Rows from block 10 of a small segmentation model, named by matrix and row number. Rows with one number belong to one channel. Each number is 200 + 30 x the weight over its row's rms, rounded and kept within 0 to 999. All counts start at 0.
After each channel's rows are labels from the 100 images, of 14848, where the channel reaches its highest value: "top examples" is what is common among them. Only what is clearly more common there than usual is listed. The data: simulated stained blood smears.
# convs1: 3x3 conv (model.decb.1.0.convs.1.weight, 64x64x3x3, each kernel summed), inputs 0-63
# convs2: expand pointwise conv (model.decb.1.0.convs.2.weight, 128x64x1x1, transposed), outputs 0-63

convs1.0,185,177,165,183,182,166,196,189,197,273,190,153,256,200,229,226,155,173,176,172,169,181,195,180,201,130,238,197,163,209,208,168,244,209,214,176,234,211,199,230,168,215,211,198,205,189,179,184,152,177,174,220,187,231,155,200,160,176,150,204,247,177,236,139
convs2.0,152,154,150,230,237,129,182,224,189,225,186,174,149,164,167,204,218,200,130,224,230,178,191,164,189,159,152,190,236,191,205,291,218,200,141,176,182,195,176,194,250,227,178,181,181,174,193,155,180,223,149,182,117,240,178,170,161,176,191,231,225,255,209,207
top examples: dark grains

convs1.53,208,173,247,177,197,181,212,210,175,205,210,170,224,198,205,198,201,261,129,185,188,195,159,211,160,188,165,174,193,172,185,242,244,219,197,199,157,186,173,141,235,263,217,210,227,239,180,257,196,215,256,117,154,193,194,187,183,210,192,188,216,209,201,185
convs2.53,189,245,188,151,225,218,222,191,191,219,289,166,168,208,228,157,232,207,204,230,169,223,206,220,188,198,176,214,140,229,207,177,222,155,201,175,223,192,213,178,184,125,165,213,227,248,150,226,201,209,168,260,179,210,220,163,177,134,207,205,223,189,211,206
top examples: two lobes with orange grains

convs1.26,223,195,189,291,251,200,182,204,188,232,180,142,241,215,208,219,180,200,149,223,188,224,193,172,220,199,219,199,155,206,216,218,197,219,155,168,167,175,155,193,175,200,177,167,256,219,198,222,228,156,154,225,230,181,183,140,169,212,158,184,187,244,190,218
convs2.26,196,232,232,171,183,185,215,290,202,184,192,240,258,245,227,195,215,179,197,151,181,252,210,180,213,202,160,249,164,195,184,181,197,226,153,179,168,189,216,180,252,227,237,208,220,147,188,211,164,198,149,198,175,152,238,198,170,276,187,215,182,213,242,202
top examples: spiky cells

convs1.21,139,200,231,266,239,186,188,151,181,223,212,189,238,182,216,232,167,202,173,217,218,191,230,197,239,152,258,201,194,198,264,177,234,193,207,205,209,209,188,262,175,168,202,185,212,183,199,225,214,181,145,273,172,255,174,224,233,194,204,187,214,222,201,222
convs2.21,225,138,264,210,207,194,199,161,188,184,200,170,207,196,204,161,219,226,170,227,254,205,139,218,165,194,205,220,180,248,247,192,143,212,217,209,198,193,229,173,175,171,201,224,175,261,213,205,204,188,159,263,157,219,198,182,234,217,209,148,239,178,150,173
top examples: kidney-shaped nucleus

convs1.28,183,210,223,222,218,173,210,192,212,209,208,203,218,205,183,244,203,195,177,124,212,222,171,185,216,200,131,184,121,210,203,223,154,208,252,187,204,212,177,167,138,185,208,187,174,163,205,171,159,163,176,208,210,197,194,195,163,218,208,163,221,205,213,99
convs2.28,155,230,176,180,174,172,217,224,184,179,235,153,244,165,238,169,170,139,204,224,233,211,164,210,177,125,186,213,201,227,178,198,207,212,235,187,220,157,183,174,217,201,231,239,163,197,220,173,224,128,177,182,251,220,220,225,201,208,181,195,207,180,240,191
top examples: dark grains

convs1.54,141,234,289,254,204,219,187,191,204,201,204,215,230,204,248,232,222,186,238,228,185,201,210,151,203,256,214,173,152,202,187,179,177,274,187,182,179,192,183,222,195,179,202,166,203,240,216,198,200,194,180,231,223,215,250,215,223,229,225,185,164,227,201,265
convs2.54,172,255,224,152,176,129,221,164,178,222,164,181,240,176,179,194,199,202,182,204,223,232,237,170,202,166,168,240,224,189,221,190,185,200,118,243,163,222,235,212,213,276,248,153,156,198,205,206,233,182,183,169,211,211,198,231,241,213,223,266,155,190,203,139
top examples: spiky cells; kidney-shaped nucleus

convs1.19,127,237,220,203,162,207,214,175,171,232,194,219,139,172,210,191,174,199,163,132,235,226,218,190,174,171,198,155,213,226,204,220,151,202,222,229,198,173,149,107,234,181,209,216,191,173,166,224,215,216,239,206,202,186,179,230,193,202,222,158,186,180,208,178
convs2.19,201,173,230,209,132,198,189,217,256,194,229,160,156,212,215,231,167,190,181,225,135,187,268,187,207,245,221,177,171,207,177,247,234,165,117,207,257,222,158,227,157,175,199,210,243,234,176,255,243,182,159,195,197,205,186,178,148,207,231,226,194,215,223,220
top examples: ovals

convs1.58,209,207,223,200,210,197,210,187,215,203,183,205,0,206,212,217,200,213,216,211,201,196,207,216,180,206,208,209,217,201,206,210,195,192,213,215,200,231,201,212,214,218,205,205,206,194,223,212,208,203,209,212,184,199,227,203,199,200,198,209,205,212,213,191
convs2.58,184,215,199,215,191,179,169,178,203,209,206,175,211,222,186,208,214,213,211,187,177,207,180,202,237,174,219,226,163,161,179,170,198,192,202,182,161,189,210,151,209,211,185,179,191,185,223,187,272,190,202,210,212,224,112,166,254,222,218,224,201,206,163,172
top examples: kidney-shaped nucleus

convs1.56,194,216,225,206,172,256,214,199,230,213,213,214,191,210,228,207,225,213,203,154,217,218,197,161,226,234,191,225,164,221,209,105,222,200,199,200,213,230,209,269,153,200,232,220,200,288,208,169,181,224,253,209,170,188,219,213,269,214,207,217,210,218,187,241
convs2.56,275,212,209,222,200,241,138,201,250,194,197,193,200,218,215,160,214,251,239,230,204,218,173,191,193,214,185,171,171,191,226,164,195,195,174,265,212,260,178,181,227,212,189,195,244,192,188,234,187,172,162,193,171,246,181,160,169,211,213,171,179,181,243,215
top examples: crescents; kidney-shaped nucleus

convs1.9,207,186,221,200,152,227,210,174,180,201,219,218,163,190,158,207,171,185,164,157,203,171,220,204,222,252,178,237,249,186,212,214,256,149,131,223,196,216,194,171,172,160,166,177,170,197,195,128,232,172,216,170,142,231,208,195,231,174,201,169,155,192,188,174
convs2.9,243,164,200,242,200,212,186,210,216,197,193,246,194,189,187,227,115,145,257,180,217,116,241,232,255,211,144,182,255,227,192,191,164,217,245,182,227,216,189,225,188,289,241,194,209,209,229,181,232,240,211,206,224,188,181,210,243,240,217,156,172,162,170,242
top examples: two lobes with orange grains

convs1.16,200,175,205,204,198,188,224,188,157,175,182,194,151,224,196,205,200,185,197,181,196,222,182,125,220,265,212,152,188,213,177,105,147,187,164,187,252,250,249,195,185,186,190,198,202,217,137,205,204,202,198,183,214,193,229,213,166,175,224,202,210,254,246,181
convs2.16,159,188,199,228,216,246,248,168,205,227,207,194,201,172,222,245,254,170,210,224,189,211,181,213,206,254,174,193,194,220,158,181,198,175,227,218,186,222,235,196,225,221,290,161,202,215,208,199,164,272,145,228,212,236,207,252,188,229,294,188,241,193,211,201
top examples: spiky cells

convs1.18,145,224,176,201,196,296,189,229,208,208,164,207,186,186,173,159,201,213,113,215,219,200,220,146,212,185,164,180,254,186,215,176,213,212,183,189,224,247,197,249,207,227,205,219,178,250,217,214,204,206,243,198,172,195,229,219,244,243,206,161,202,168,221,187
convs2.18,182,214,200,201,163,210,224,210,202,214,202,177,229,193,167,177,191,255,230,213,218,229,200,203,178,179,187,193,175,261,206,171,291,178,226,162,163,193,210,234,144,221,256,251,213,240,223,228,225,161,187,185,219,214,223,233,197,150,196,244,249,247,203,182
top examples: platelets; kidney-shaped nucleus; spiky cells

convs1.22,219,203,170,140,192,213,201,246,204,224,227,213,181,185,217,176,243,243,190,211,178,194,192,160,203,234,167,264,177,173,181,119,258,218,174,197,179,217,255,223,232,220,184,198,184,244,200,155,148,221,233,209,127,211,215,186,223,201,177,212,191,190,216,182
convs2.22,169,248,218,160,164,200,221,186,241,203,200,236,207,123,247,213,204,150,188,173,110,198,218,178,185,197,251,195,168,213,178,189,161,227,166,202,200,156,204,236,223,157,221,200,187,163,205,186,171,221,177,151,218,170,201,229,200,191,185,231,154,210,206,174
top examples: kidney-shaped nucleus; crescents

convs1.6,193,173,194,227,207,215,172,158,247,205,206,185,145,203,173,215,254,175,203,230,179,178,170,191,185,248,233,174,196,183,147,191,175,217,158,195,151,187,184,179,222,146,216,149,150,182,172,189,165,171,179,148,242,141,256,211,189,190,209,155,190,217,180,210
convs2.6,215,206,241,188,164,145,190,242,159,196,183,195,249,190,148,232,247,193,160,180,229,151,159,220,187,181,227,188,156,235,226,134,232,140,186,179,176,213,151,236,168,191,237,177,221,240,168,198,156,159,218,180,222,172,182,203,181,215,237,216,224,214,217,185
top examples: spiky cells

convs1.40,182,182,200,192,201,160,197,163,201,209,198,197,173,187,192,194,181,204,268,207,203,201,202,156,194,162,277,162,155,193,207,208,219,189,196,219,197,146,209,128,152,198,192,182,194,134,217,137,237,193,226,183,196,186,154,210,128,183,181,199,171,190,175,248
convs2.40,201,159,214,209,210,213,206,219,215,137,193,169,234,219,198,234,194,162,184,197,181,230,185,211,219,188,153,212,168,228,241,180,168,173,186,156,174,199,184,166,198,198,165,291,234,209,233,196,177,189,166,142,140,161,153,192,170,158,180,261,197,108,220,219
top examples: round nucleus

convs1.31,134,207,230,246,208,198,219,181,162,230,212,197,210,185,231,197,163,182,146,174,203,208,216,163,181,148,253,188,203,202,180,187,209,237,205,204,155,196,198,189,176,214,170,187,180,117,208,257,170,166,167,211,201,214,199,211,134,215,188,197,184,244,227,132
convs2.31,195,214,133,186,198,217,200,209,187,226,180,250,207,209,158,236,238,197,212,218,180,235,175,246,173,177,202,176,152,166,198,171,171,204,197,206,255,150,187,225,247,171,158,207,227,175,182,249,174,205,226,188,189,170,189,226,197,136,189,175,215,164,147,213
top examples: dark grains

convs1.25,160,209,198,217,184,187,173,148,211,209,186,213,183,251,159,205,181,138,205,209,195,199,219,215,168,203,195,191,196,204,168,230,151,247,179,158,210,203,187,117,190,192,183,222,220,156,241,189,249,224,168,178,175,191,246,160,170,192,197,207,193,204,237,111
convs2.25,173,151,244,207,161,220,217,208,211,167,156,198,190,221,228,190,195,210,276,200,201,194,200,161,158,220,211,201,218,217,181,217,205,291,235,189,157,178,157,202,210,153,192,173,208,269,162,184,181,232,250,145,128,197,191,198,171,211,186,184,168,238,151,212
top examples: two lobes with orange grains

convs1.36,233,229,189,229,247,213,197,207,162,222,141,246,242,201,205,189,214,200,227,173,214,220,231,168,190,215,238,211,194,194,232,97,203,239,198,234,258,187,160,228,148,207,225,214,216,213,204,188,157,204,196,219,195,226,234,200,231,222,227,163,201,214,228,258
convs2.36,211,198,202,157,193,215,192,196,198,202,218,205,212,160,210,258,229,170,238,190,156,211,263,150,206,186,260,196,198,173,184,199,183,224,204,209,270,194,156,238,217,171,199,177,212,138,188,207,133,213,218,214,195,215,200,163,180,201,128,166,184,226,157,237
top examples: kidney-shaped nucleus; small spheres

convs1.32,223,181,197,184,189,164,184,189,214,171,154,220,204,176,189,221,200,166,219,149,190,195,206,168,208,183,265,202,185,184,184,151,161,233,192,226,256,130,196,215,210,134,210,198,260,154,203,207,179,245,179,199,225,203,237,175,161,154,202,202,147,203,185,252
convs2.32,245,219,205,160,193,160,208,212,155,148,187,198,161,146,225,272,199,181,92,206,116,193,187,181,215,190,201,185,205,224,241,228,231,214,285,164,178,165,231,181,217,198,190,202,180,207,234,237,177,176,222,210,219,226,174,231,183,205,196,212,182,204,215,207
top examples: spiky cells; kidney-shaped nucleus

convs1.24,187,149,185,204,164,176,183,190,168,174,180,195,194,212,202,237,191,141,203,233,219,189,195,190,193,84,186,173,197,207,168,177,208,158,230,216,189,148,198,169,175,129,173,176,190,209,162,172,165,164,174,174,227,179,164,218,238,187,205,162,192,229,174,198
convs2.24,194,204,171,212,222,193,210,192,204,241,202,130,177,209,201,257,227,165,155,228,194,369,160,222,160,199,212,179,205,211,188,207,275,215,204,207,213,187,191,249,203,213,218,188,221,163,195,186,188,246,177,237,192,206,192,205,244,211,205,229,181,206,196,170
top examples: spiky cells

convs1.8,166,174,213,204,205,165,199,213,187,185,202,199,200,187,206,205,191,178,191,132,217,210,209,191,192,193,182,181,136,249,219,217,164,173,198,194,184,192,179,201,128,190,208,210,191,174,204,161,157,141,120,216,211,210,178,204,186,212,205,137,204,217,212,92
convs2.8,242,197,226,203,196,190,191,238,235,191,170,155,197,141,208,183,193,149,199,149,190,191,174,209,158,208,164,196,166,224,157,214,259,216,222,184,185,192,183,203,230,248,221,239,160,198,215,236,216,213,192,197,212,154,188,195,203,176,205,172,204,190,270,210
top examples: dark grains

convs1.35,145,197,175,220,197,192,197,210,178,184,196,243,170,178,180,207,175,143,195,204,209,162,234,204,212,192,217,217,211,179,142,174,175,223,168,221,190,197,173,100,249,160,183,200,185,132,194,198,231,216,137,224,215,190,133,190,222,213,228,194,161,221,199,211
convs2.35,184,179,138,225,156,171,167,241,178,217,203,253,213,197,123,234,256,214,175,181,191,196,204,190,191,212,225,163,180,204,196,203,166,213,239,187,173,144,168,226,187,186,204,215,214,228,149,209,148,181,174,182,256,177,180,218,166,176,185,215,199,200,176,247
top examples: kidney-shaped nucleus

convs1.15,163,182,188,135,247,191,206,174,192,194,222,199,160,192,202,164,185,184,212,196,217,223,194,269,203,197,223,114,179,193,188,140,241,157,156,205,174,185,182,184,189,199,210,164,197,220,204,237,224,195,186,192,149,234,132,188,186,179,192,200,165,168,169,146
convs2.15,178,189,251,222,231,237,157,225,207,237,198,192,224,182,211,197,212,211,229,206,225,213,163,169,163,192,209,197,191,215,172,195,176,169,152,237,222,191,199,216,207,186,165,227,183,207,247,167,181,190,174,237,174,203,243,221,183,163,185,233,215,211,210,203
top examples: two lobes with orange grains

convs1.3,224,157,196,260,208,204,195,218,292,192,195,200,194,173,211,236,250,142,216,222,221,224,167,203,178,241,228,138,165,199,243,135,166,190,186,211,208,220,215,156,185,184,203,190,217,168,160,195,202,172,174,229,225,182,243,180,154,206,225,218,186,226,191,219
convs2.3,195,196,236,245,192,222,162,201,246,216,166,226,276,188,196,191,226,199,223,185,225,122,238,195,177,196,241,185,197,180,201,185,201,208,123,244,120,158,210,264,186,190,228,222,244,178,178,227,237,146,214,186,235,212,221,167,245,178,260,212,191,159,183,183
top examples: spiky cells

convs1.1,207,195,195,198,199,177,168,168,264,187,179,210,223,200,203,229,167,168,154,105,249,218,235,221,238,161,191,169,179,217,242,190,160,199,174,214,189,184,144,196,159,157,182,204,205,213,222,199,183,149,175,225,175,213,182,167,151,186,187,155,217,199,235,163
convs2.1,241,192,244,192,207,199,138,204,203,179,278,210,255,248,224,170,249,180,202,238,185,181,218,204,155,160,214,193,209,214,224,173,254,201,168,284,162,198,196,182,275,247,215,185,205,224,192,246,245,206,230,187,228,185,187,188,176,248,221,182,208,242,171,220
top examples: dark grains; small spheres

convs1.11,133,253,181,199,223,223,188,202,236,232,203,228,236,232,240,214,207,198,229,256,176,205,218,148,233,243,204,219,200,186,187,129,174,236,220,199,252,162,189,222,214,195,227,215,207,187,231,173,199,257,206,194,193,208,260,204,224,219,203,264,171,224,178,230
convs2.11,204,134,257,180,259,232,191,178,189,223,227,204,172,221,152,194,195,223,171,188,220,199,157,226,179,183,213,228,241,204,208,210,200,212,193,188,181,203,260,176,195,201,169,197,178,250,184,215,246,210,188,242,197,235,208,193,200,194,308,205,182,195,200,191
top examples: crescents; kidney-shaped nucleus

convs1.20,192,140,187,239,191,204,175,226,195,144,162,179,189,182,189,198,180,184,206,206,227,183,141,182,161,131,224,169,181,191,215,165,173,127,175,195,182,219,180,187,165,181,130,171,213,190,193,227,203,181,188,189,213,171,151,201,206,171,185,154,197,121,188,204
convs2.20,187,181,176,192,210,179,225,207,196,259,195,160,156,215,201,240,183,201,144,230,175,391,244,208,207,235,188,174,195,166,221,228,239,196,204,218,169,208,187,278,216,223,196,178,195,198,201,241,173,241,178,178,183,196,221,199,217,208,211,216,199,225,203,184
top examples: spiky cells

convs1.48,192,165,299,221,192,259,245,202,227,213,193,166,209,209,223,206,236,193,159,177,239,216,205,164,216,214,153,198,200,232,235,170,229,188,197,166,177,232,207,245,190,183,216,196,187,264,204,194,134,164,194,182,187,214,212,247,241,243,186,204,233,219,197,221
convs2.48,189,206,200,177,179,221,231,169,185,221,169,205,215,208,161,252,181,166,188,131,191,220,153,192,209,197,180,189,218,141,200,195,176,190,225,149,185,179,210,238,234,178,260,266,178,233,194,214,208,196,170,216,202,190,237,196,132,170,238,178,181,210,172,195
top examples: kidney-shaped nucleus; crescents

convs1.14,186,187,232,164,175,218,166,222,165,183,234,219,77,206,200,161,211,180,164,234,156,205,199,207,196,156,198,239,206,224,196,143,233,187,203,220,164,227,186,204,176,174,185,163,194,183,192,181,181,241,227,249,182,189,141,199,204,206,185,159,196,170,199,226
convs2.14,218,204,198,234,196,224,178,208,176,194,181,148,217,159,189,188,204,159,234,231,204,159,229,231,183,174,190,187,202,178,222,228,179,186,214,216,267,171,211,263,181,191,204,218,257,147,157,189,232,192,163,131,181,242,144,184,191,155,204,196,198,224,193,227
top examples: discs

convs1.2,128,190,176,207,231,204,192,161,191,148,182,239,192,183,172,225,203,226,191,185,205,202,203,173,227,212,220,191,191,224,197,57,199,178,224,257,241,225,218,206,187,218,240,242,208,188,204,186,180,238,188,189,201,182,225,196,176,200,180,255,190,193,199,192
convs2.2,178,258,187,186,220,203,208,165,225,210,203,185,271,182,201,210,149,205,208,188,238,232,192,206,177,214,190,235,165,162,219,186,171,219,226,236,201,149,173,232,189,172,238,225,185,232,208,254,189,204,217,178,244,185,227,238,193,166,251,236,106,170,164,220
top examples: platelets; kidney-shaped nucleus; crescents

convs1.17,167,211,207,211,223,176,214,191,186,181,168,199,43,194,235,216,201,212,195,159,210,198,213,187,213,197,240,222,173,192,236,83,189,204,207,195,206,184,221,210,175,195,208,193,190,203,202,208,192,209,175,243,165,197,200,205,176,195,198,190,204,213,203,205
convs2.17,203,223,205,203,195,171,170,225,145,187,211,181,200,175,218,233,188,232,201,166,187,188,222,232,211,178,196,219,165,205,150,190,221,165,162,163,223,193,212,172,162,198,171,227,175,212,198,239,205,215,194,243,233,199,212,202,182,196,220,206,168,239,196,197
top examples: platelets; kidney-shaped nucleus

convs1.62,177,174,194,199,171,181,188,179,188,178,203,193,187,200,225,221,197,164,160,205,220,209,187,204,195,175,202,177,269,195,206,206,211,187,182,207,178,207,185,86,268,201,205,212,202,187,228,221,236,178,210,195,216,186,179,208,146,206,219,172,190,189,189,77
convs2.62,206,176,218,178,181,185,268,155,181,172,132,250,217,184,179,207,174,249,167,159,238,171,229,195,151,202,171,179,219,185,180,235,252,183,202,211,203,223,180,206,189,236,210,190,203,209,182,173,254,200,150,232,200,165,197,210,195,249,165,215,215,243,195,204
top examples: two lobes with orange grains

convs1.29,236,226,233,222,191,193,227,164,230,251,153,196,278,221,253,221,208,221,242,184,199,214,206,191,212,218,220,201,155,203,199,129,179,191,206,167,185,195,238,244,170,216,206,195,229,224,210,203,161,183,157,222,145,226,252,186,205,186,160,179,170,232,182,250
convs2.29,124,254,168,221,175,194,217,228,179,185,206,222,242,154,183,225,220,144,173,212,140,189,199,236,247,227,224,207,214,187,171,187,175,222,168,176,233,155,206,254,259,205,188,221,230,174,204,200,145,289,244,172,248,173,215,223,210,160,162,260,230,180,161,221
top examples: kidney-shaped nucleus; spiky cells

convs1.59,190,167,220,188,182,199,191,218,173,221,195,207,136,190,177,184,205,160,150,166,225,242,179,167,202,160,145,148,181,213,223,187,201,228,211,198,192,261,163,179,207,178,254,184,187,190,168,188,237,155,193,196,215,212,180,192,176,226,195,166,176,224,214,92
convs2.59,204,190,153,196,139,186,158,236,192,194,152,167,180,178,128,178,212,201,173,216,241,229,214,199,195,218,181,219,250,164,158,199,185,231,224,176,149,168,183,153,167,159,157,224,112,181,181,174,150,215,154,166,210,211,206,159,244,238,202,211,177,190,197,231
top examples: dark grains

convs1.60,253,122,217,181,156,238,190,195,158,178,176,191,176,172,212,251,174,191,228,246,165,155,197,234,182,195,164,146,205,242,196,219,247,166,173,219,151,209,203,162,201,207,188,190,220,150,191,246,221,215,198,194,207,206,217,177,158,189,218,253,161,175,209,190
convs2.60,223,195,190,211,173,221,245,198,116,191,217,238,174,226,231,216,159,178,193,253,227,147,200,159,231,213,234,170,232,205,193,208,166,179,216,212,170,212,179,205,180,231,191,165,190,178,160,191,166,233,161,160,190,234,166,193,222,231,199,231,208,204,215,188
top examples: kidney-shaped nucleus

convs1.7,260,160,143,173,183,211,151,188,178,224,206,204,155,171,150,169,226,188,170,216,184,195,214,179,217,183,155,191,234,194,195,210,229,164,160,195,173,253,189,241,237,240,196,197,222,243,192,251,168,190,225,181,204,181,164,219,240,205,225,127,211,208,193,154
convs2.7,203,176,110,201,219,267,186,214,188,203,233,257,166,208,200,128,192,257,220,193,182,164,211,184,208,228,166,188,182,168,193,170,142,221,219,152,252,153,211,187,254,152,221,184,216,194,203,197,213,176,209,186,161,198,201,207,169,143,185,203,221,182,181,211
top examples: small spheres; spiky cells

convs1.12,136,184,209,178,215,172,192,192,137,182,225,173,200,181,194,160,109,177,192,171,243,207,183,194,176,184,152,205,158,221,211,194,176,190,188,222,187,232,213,168,221,146,215,184,226,202,209,234,217,222,163,176,219,159,144,224,239,176,217,173,214,170,171,140
convs2.12,184,171,203,173,178,160,219,217,169,156,200,174,183,197,169,182,242,209,214,219,132,225,201,171,188,178,210,186,248,181,213,215,231,195,205,210,243,159,200,196,257,230,207,213,194,221,237,211,202,164,222,204,235,186,187,255,202,191,158,265,235,230,199,215
top examples: two lobes with orange grains

convs1.45,128,252,222,217,203,193,197,214,172,157,192,207,180,231,233,158,195,208,140,190,202,189,159,290,182,179,222,201,193,161,158,237,161,184,197,199,217,178,195,160,207,189,209,185,233,157,214,252,263,223,230,167,174,193,189,206,190,182,171,185,194,229,163,177
convs2.45,210,204,219,190,207,228,171,173,240,216,180,244,191,202,195,189,167,182,178,204,252,163,174,221,194,213,187,189,179,131,222,174,176,194,202,193,212,246,165,149,221,201,217,167,149,214,249,236,163,175,173,190,158,185,148,245,216,194,181,224,168,136,200,139
top examples: two lobes with orange grains